config.toml
model = "CTC audio transcriber"
dataset = "babble in 24 made-up languages, each with its own sounds, syllables and stress or tones, from a formant synthesiser"
train_examples = 39062
input = "waveform_16khz"
tokenizer = "char"
vocab_size = 55
arch = "transformer"
norm = "layernorm_no_bias"
norm_position = "pre"
hidden_act = "gelu"
mlp_ratio = 3
head_dim = 32
fused_qkv = false
bias = "all"
qk_norm = false
layer_scale_init = 0.1
parallel_block = false
inner_norm = false
wave_strides = [5, 4, 4, 2]
subsampling = 2
layers = 6
width = 384
positions = "learned"
init = "kaiming_normal"
residual_init = "none"
optimizer = "muon"
muon_scale = "match_rms_adamw"
learning_rate = 0.0039
momentum = 0.98
nesterov = false
orthogonalizer = "newton_schulz_5"
adamw_lr_other_params = 0.0023
max_grad_norm = 1.0
ema_decay = 0.999
max_steps = 7200
batch_size = 256
epochs = 47.2
lr_schedule = "cosine"
final_lr_fraction = 0.01
warmup_steps = 360
weight_decay = 0.06
adamw_weight_decay_other_params = 0.05
Rows from block 2 of a small CTC audio transcriber, named by matrix and row number. Rows with one number belong to one neuron. Each number is 128 + 24 x the weight over its row's rms, rounded and kept within 0 to 255. All counts start at 0. After the name is the row's rms in percent of the matrix's.
Before each neuron's rows are labels from the 100 clips, of 14848, where the neuron reaches its highest value: "peak on" is the class under the peak. Only what is clearly more common there than usual is listed. The data: babble in 24 made-up languages, each with its own sounds, syllables and stress or tones, from a formant synthesiser. In brackets: how many of the 100, against the usual share in percent.
# fc1: MLP up (model.blocks.2.mlp.fc1.weight, 1152x384), inputs 192-287
# fc2: MLP down (model.blocks.2.mlp.fc2.weight, 384x1152, transposed), outputs 192-287

peak on: /p/ (71 vs 1.4)
fc1.556 109 [ 94 147 111 125 171 139  95 126  94 141 142  98 106 149 140  78 161 108  97 156 179  71 174 128 136 108 110 125 130 138 142 123 101  73 134 114 119 156 119 159  94 112 127 133 137 114 159 118 137 148 113 138 120  96 106  71 130 176 173 146  97 134 130 145 110 108 141 156 156 160  99 129 102 154 106 123 131 102 103 125 141 111 184 135 124 132  99 167  63  89 133 176  95 131 141 119]
fc2.556 111 [161 139 113 122 133 150 116 119 144 149 171 167 147 132 110  99 139 108 175 174 138 112 129 165 107 144 123 106 104 135 168 120 142 129 123 120 136 121 107 140 155 141 128  94  95 136 113 129 146 100 158 129 130 122 151  83 118 100 151 141 161 123 133 124  92 120 144 150 133 133 104 124 154 139 114 106 106 115 121 153  97 105 116 116 117  70 164  99 133 116 135 113 179 130 115 168]

peak on: /ɔɪ/ (33 vs 2); /ç/ (25 vs 1.6)
fc1.285 114 [172 144 104 105 124 138 146 140 142 116 100 116 186 143 131 137 132 163 111 109  82 126 129 151 151 159 142 151 109 123 161 143 117 124 125 135 142  85  83 127 149 129 130 135 101  99 139 144 115 115 143 110 137 128  78 147 128 136 113 149 105 102 132 118 112 132 189 129 136 160 119 104 145 175 114 127 136 109 110 118 112 166 152 148 103 153 133 129 152 145 157 135 143 146 194 146]
fc2.285 113 [ 68 149 127  97 133 141  99  70 142  95 152 123 122 140 149 119 138 104 138 100 119 142 153 129 120 161 150 101 104 107  87 153 106 128  90 106  86 125 132 129 101 110 134 128 137 116 141 136 143 105  95 146  91 124 117 147 158 108 114 136 162 175 114 144 162 198 145 147  63  77  88 125 155  90 145 109 134 125 124 124 186 141 133 126 174 143 171 139 149 138 173 111 129 146 114  98]

peak on: /w/ (47 vs 0.6); /ɔ̃/ (31 vs 3)
fc1.550 098 [127 139 113 109 112 108 101 157 138 148 183 107 152  94 184 139 113  98 171 136 157 160 108 148 130 109 133 132 145 121 136  99 175  81 132  85 105 152  89 122 149 146  67 139 114 123 158 141 155 182 164 146 141 113 181 103 123  71 130 143 143 117 145 144 150 120 148 151 110 154 126 130 109 121 108 145 141 134 146 152 116 148 103 147 110 126 120 120  97 160 180 117 128 134 149  86]
fc2.550 101 [123 161 106 136 113 157 154 107 149 155 128 105 136 124  92 110 156 149 181  98 170 146 134 110 147 121 175 139 122 136  95 146 129 122 144 145 142 132 145 102 112  86 128 119 137 145  96 101 110 117 132 135 146 135  80  62 110  99 132 128 107 119 154 116 140 142 129 133 155 146 142 130 131  76 150 106 106  86 137 124 181 144 110 120 139 109 204 122 179 106 148 132 117 115 123 172]

peak on: /ɔɪ/ (25 vs 2)
fc1.677 098 [114 124 135 143 157 149 149 133 133 124 144 143 125 140  92 118 109 143 165 106  96 106 127 136 128  86 127 103  90 109 134 121 120 129 140 145 138  88 107 147 102 140 164  92 130 129  83 157 121 120 109 153 176 104  96 159 168  88 134 121 200  86 117 120 163 171 126 166  76 122 114 152 147 160 114 110 138 134 126 144 127 123 119 121 108 167 190 140 155 159 124 144 124 139 123  95]
fc2.677 102 [143 135 129 150 110  90 121 106 159  93  85  96  94 146 127 133 105 147 113 137 139 102 134 172 111 118 121 148 122 187 131 105 130 102 104 140 141 135 162  96 142 120 173  97 125 157 143  75 156 112 143 145  97 163 101 116 143 120 115 132 108 105  98 108  95 128 107 141 160 130 145 108 124 148  93 141 151 185 137 138 102 129 190 132 161  99 146  96 105 105 137 114 101 185 115 149]

peak on: /p/ (49 vs 1.4)
fc1.704 086 [ 98 133 126 122 131 136 144 127 172 135 115 135 103 138 112 119 124 114 103 133 140 128 104 125 138 118  84 140 141  98 132 101 116 133 139 125 133 148 169 155 165 106 168 112 122 139 111 134 136 105 170 108 105 148  91 122 129 123 155 136 132 112 108 167 150 105 164 128 136 144 178 120 105 104 179  92 120 106 105 154 148 111 113 123 121 127 124 121 140  92 109 128 127  91 137  98]
fc2.704 087 [132 106 120 120 108  92 129 136 166  90 118 147 110 138 138 167 122 147 122 117 112 104 124 127 144 122 114 133 147 143 132 128 113 134  95 116  89 101  96 175 149 155  85 124 106 155 160 138 147 126 147 134 103 119 143 173 168 168  77 118 127 133 147  87 123 154  92 140 140 131 162 163 156 115 149 132 128 107 115 183 141 112 145 102 101 141 164  95 140 146 157 148 122 126 159 127]

peak on: /aʊ/ (65 vs 3.7)
fc1.725 083 [117 170 122 168 100 165 158 109 137 125 120  98 114 135  90 146 125 124 114 141 106 113 105 164 112 132 102 129 129 167 129 145 120 117 110 134 168 108 124 137 136 130 142 118 108 144 113 127 106 109  75 144 124  89 129 140 134 160 156 121 145 118 119 185 139 122 141 133 140 102 123 125 101 104 146 124 102 112  81 135 136 122 152 139 104 105 139 116 151 124 154 132 103 106 105 121]
fc2.725 092 [125 128 154 149 130 135 114  90 127 151  69 125 138 128 127  99 143 159 152 141 113 126 109 143 131 118 152  81 115 136 138 128 126 146 105 176 115  95 126 107 164 105 130 148 122 122 105 136 132 125 161  98 131 126 138 108 118 116  93 131 143 102 129 113 134 213 139 140 106 123 122 164 107 111 110 117 123 119 133 115 110 118 151 107 136 157 116 151 116 163 135 139 110 124 115 135]

peak on: /aʊ/ (56 vs 3.7)
fc1.338 099 [114 149 129 143  84 147  86 130  82  97 135 155 170 152 162 131 135 118 163 143 118 107 134 157 103 106 147 144 159 129 134 134 126 119 139 167 168 132 116 114 125 126 113 145 119 144 102 145 187 129  96 188 126 141 160 112 134 164 107 125 159 142 164 137 164 105 152 103 148 164 105 132 171 134 102 118 149 131 108 114 122 130 146 117 133 123 135 141 156 132  90 155 170 117 107  70]
fc2.338 100 [125 132 110  80 118 124 123 162 138 155  77 145 150 136 132 153 148 150 125 105 120 121 104 149  87 136 104 170 118 132 124 165  95 134 134 126 143 134 107 186  91 134 177 121 132 122 148 121  69 119 148 161 149 127 122 146  99 164 123 158 117  79 142 149 159 116 120 124 133 150 142 148 105 144 150  71 184 103 146 133 134 157 115 116 156 147 138 131  96 145 114  79 109 138 136 119]

peak on: /w/ (84 vs 0.6)
fc1.66 103 [166 131 128 108 124 125 150 127 110 137 150 128 165 152  92 122 123 121 120 147 103 118  81 148 169 166 129 130 134 136  97 169  83 131 141 100 152  91 129  82 144  91 116 100 146 137 125 118 125 114 135 198 113 128 108 113 138 128 114 139 142 120 201 146 129 125 135 166 136 150 123  87 145 142 116 156 144 148 137 108 137 158 129 122 156 132 131 141 142 163 128  85 123 111 130 122]
fc2.66 110 [131 136 161 147 160 102 102 135 124 153 138 114 162 116 106 151 118 134 127 107  99 118 123 100 186 148 141 139 150  83 113 136 157  95 153 107 155 149 103 112 109 139 128 123  97 176 131 184  99 132 115 152 165 161 149 132 119  97 143 120 151  87 120 103  93 109 114 100 101 128  99 143 157 121 143 134 107 119 148 118 122 117 133 139 140 125 130 103 110 145 114 105  87 112 149 145]

peak on: /aʊ/ (59 vs 3.7)
fc1.419 099 [142 139 159 121 128 149 134 116 140 136 140 109 184 129 135 124 145 113  76 145 104 144 105 144 137 150  94 119 119 110 103  98 145 145 157  96 117 136 158  96  80 154 103 110 123 121 115 110 128  79 137 116 138 124 136 156 128 110 104 121 129 130 135 136 164 103 188 138  95 126  84 156 147  95 135 105 122 118 155 176 125 134 161 143 111 130 172 103 164  82 116 125  93 114 111 118]
fc2.419 100 [131 135  95 142 113 180  97 124 147  88 149  95 114 129  88 149 153 123 129 107 130 124 113 120  76 130 135 147 151 146 138 135 155 155 101 155 124 136  76 151 134 114 140 113  96 150 115 130 137 112 125 122 153 147 154 110 122 171 138 144  91 109  88  66  99 116 117 126 113 164 125 132 155 140 133 130 100 144 185 111 106 127 167 108 131 136 132 123 100 144 131 150 136 128 119 129]

peak on: /ɔɪ/ (26 vs 2)
fc1.440 100 [ 69 115 129  94 112 129  71 107 113 130 132 160  75  89 120 105 126  93 145 145 102 149 101 161 110 123 100  98  76 135 125 130 178 119 161 122 117 119 130 165 130 110 116 115 136 139 129  72 113 129 161 160 101  84 167 129 108 107 148 145  75 116 133 103 122 100 169 130 107  92 142 120 152 113  71 106 162 155 110  97 113 141 147 140 163 131  78 136 155 137  97 111 141 129 135 121]
fc2.440 094 [177 133 112 111 104  85 100 113 141 105  82 112 176 151 108 148  91 139 124 117 138 164 104 117  77 166 114 168 129 129 127 113 160 112 161 160  83 149 157 123 157 118 146  66  99  93 107 159  94 109 114 136 180 144 130 123 110 139 160 140 120 136 133 162 119 148 129 145 100 109 141 151 167 180 125 113 111 106 125 100 149 147 148 156 111 136 106 121 140  66 136 151  86  91 101  97]

peak on: /p/ (43 vs 1.4)
fc1.256 106 [135  94 128 140 150 161 125 146 109 150 133 106 135 158 169 118 129 156 123  84 125 143 131 132 144 123 146 137 117 150 155 105  95 156 154 127 111 145 121 173 173 161  99 123 151 162 118 122 119 136 141 127  98 110 132  95 119 119 110 108 177 144 127 103 152 101 159 138 171 115 149 128 116 157 117 140 137 119  97 176 125 163 155 176 118 133 165 110 123 141  79  88 126 159 122 118]
fc2.256 103 [119 103 127 107 103 117 116 109 171 146  86 119 124 138 164 142 151 116 141  91 177 123 103 133 165 163 165 115 146 164 111 108 132 116 108  68 153 113 106  90 111  92 166  93  96 104 106 108 129 138 126 154 129 148 122 134 101  97 108 129 134 143 164 123 162 128 170 112 121 113 125 102 169 116  91  91 146  92 141 112 144 143  85 120 110 182 132 120 119  96 144 163 129 144 110 156]

peak on: /p/ (36 vs 1.4); /q/ (27 vs 0.4)
fc1.474 112 [117 158 137  97 135  98 143 158  94 158  95 160 123 145 115 133 149 130 126 181 129 137 143 121 158 132 106 141 156 177 113 116  97  85  65 123 107 146  80 171 102 129 107 117 114 164 115 135 116 123 115 129 120 153 107 148 153 115 168 123  98 147 108 114 119  97 106 115 125 144  95  94 115 119 125  85 100 151 117 147 167 143 141 111  90 153 144 155 127 175 168 166 106 147  95 101]
fc2.474 113 [133  96 169 128 155 144  95 163 131 124 126 147 119 104 146 128 117  95 145 134 104 115 130 116 105  97 142 147 108 111 118 138 161 132 101 130 157 130 113 118  90 143 112 110 116 140 103 123 136 162 103 143  85 122 131  88 171 100 139 129 113 110 111 179 138 137 114 131 142 100 195 112 162 137 182 116  96 123 165 112 164  88 118 152 106  77 110 118 154 102 120 124 151 118 135 104]

peak on: /ɔɪ/ (33 vs 2)
fc1.171 110 [140 115 127 122 110 163 136 154 113  94 131 122 125 146  85  99 154 105 140 102 114 137 125  85 186 135 162 197 163  96 129 109 148 144 122 127  93 169  89  91 115 189 107 160  90  77 118  92  98 149 177  88 156 112 147 152 112 122 125 107 125 107 132 119 133 131 112 133 144 102 143  99 137 122 110 114 104 172 166 101  98 105 170 142 124 113 117 125 148 117 111 123 150 131 157 126]
fc2.171 095 [182  95 122 156 150 123 111 119 129 168 138 170 133 170 114 168  67 122 134 125 131 151 132 154 136 140  92 121 130 155 162 151 125 125 152 159 115 134 138 142 103  75 134 165 126 129 103 207 112 110  98 146 114  94  67 112 149 114 169 103  83 117 135 132  97 134 123 147 114 143  86 108 139 129 163 118 116 117 127 162 113 117 115 134 105 124 161 127 100 132 120 136 130 163  90 150]

peak on: /w/ (73 vs 0.6)
fc1.475 092 [144 152  96 133 135 158 123 124  81 167 122  99 137 125 129 130 111 136 113 106 131 108 135 149 126 181 133 169 134 127 143 157 134 111 102 131 124 150 140  86 142 124 127 104 136 125 189 161 121 164 125 190 141  99 142 143 119 209  70 124  88 126 135  86 116  98 109 140 185 124 112 121 146 114 159 143 117 157 115 114 144 131 111  93 135 136 135  94 107 142 121 115 122 127 122  91]
fc2.475 094 [ 88 125 158 138 103 156 176 150  86 146 121 120 141 134 200 132 159  95 140 107 162  97 127 106 130 127 156 133 140 110 150 128 131 146 117 133 121  99 117 106 157 114 157 102 142 128 100 134 131 104 128 129 123 165 131 131 115 121 156 129 166 105 168 163 137 152  93 110 113 121 140 136 147 136 174 128  91 149 144 120 182 149 131 123 118 127 146  76 163 116 119 109 112 146 114 131]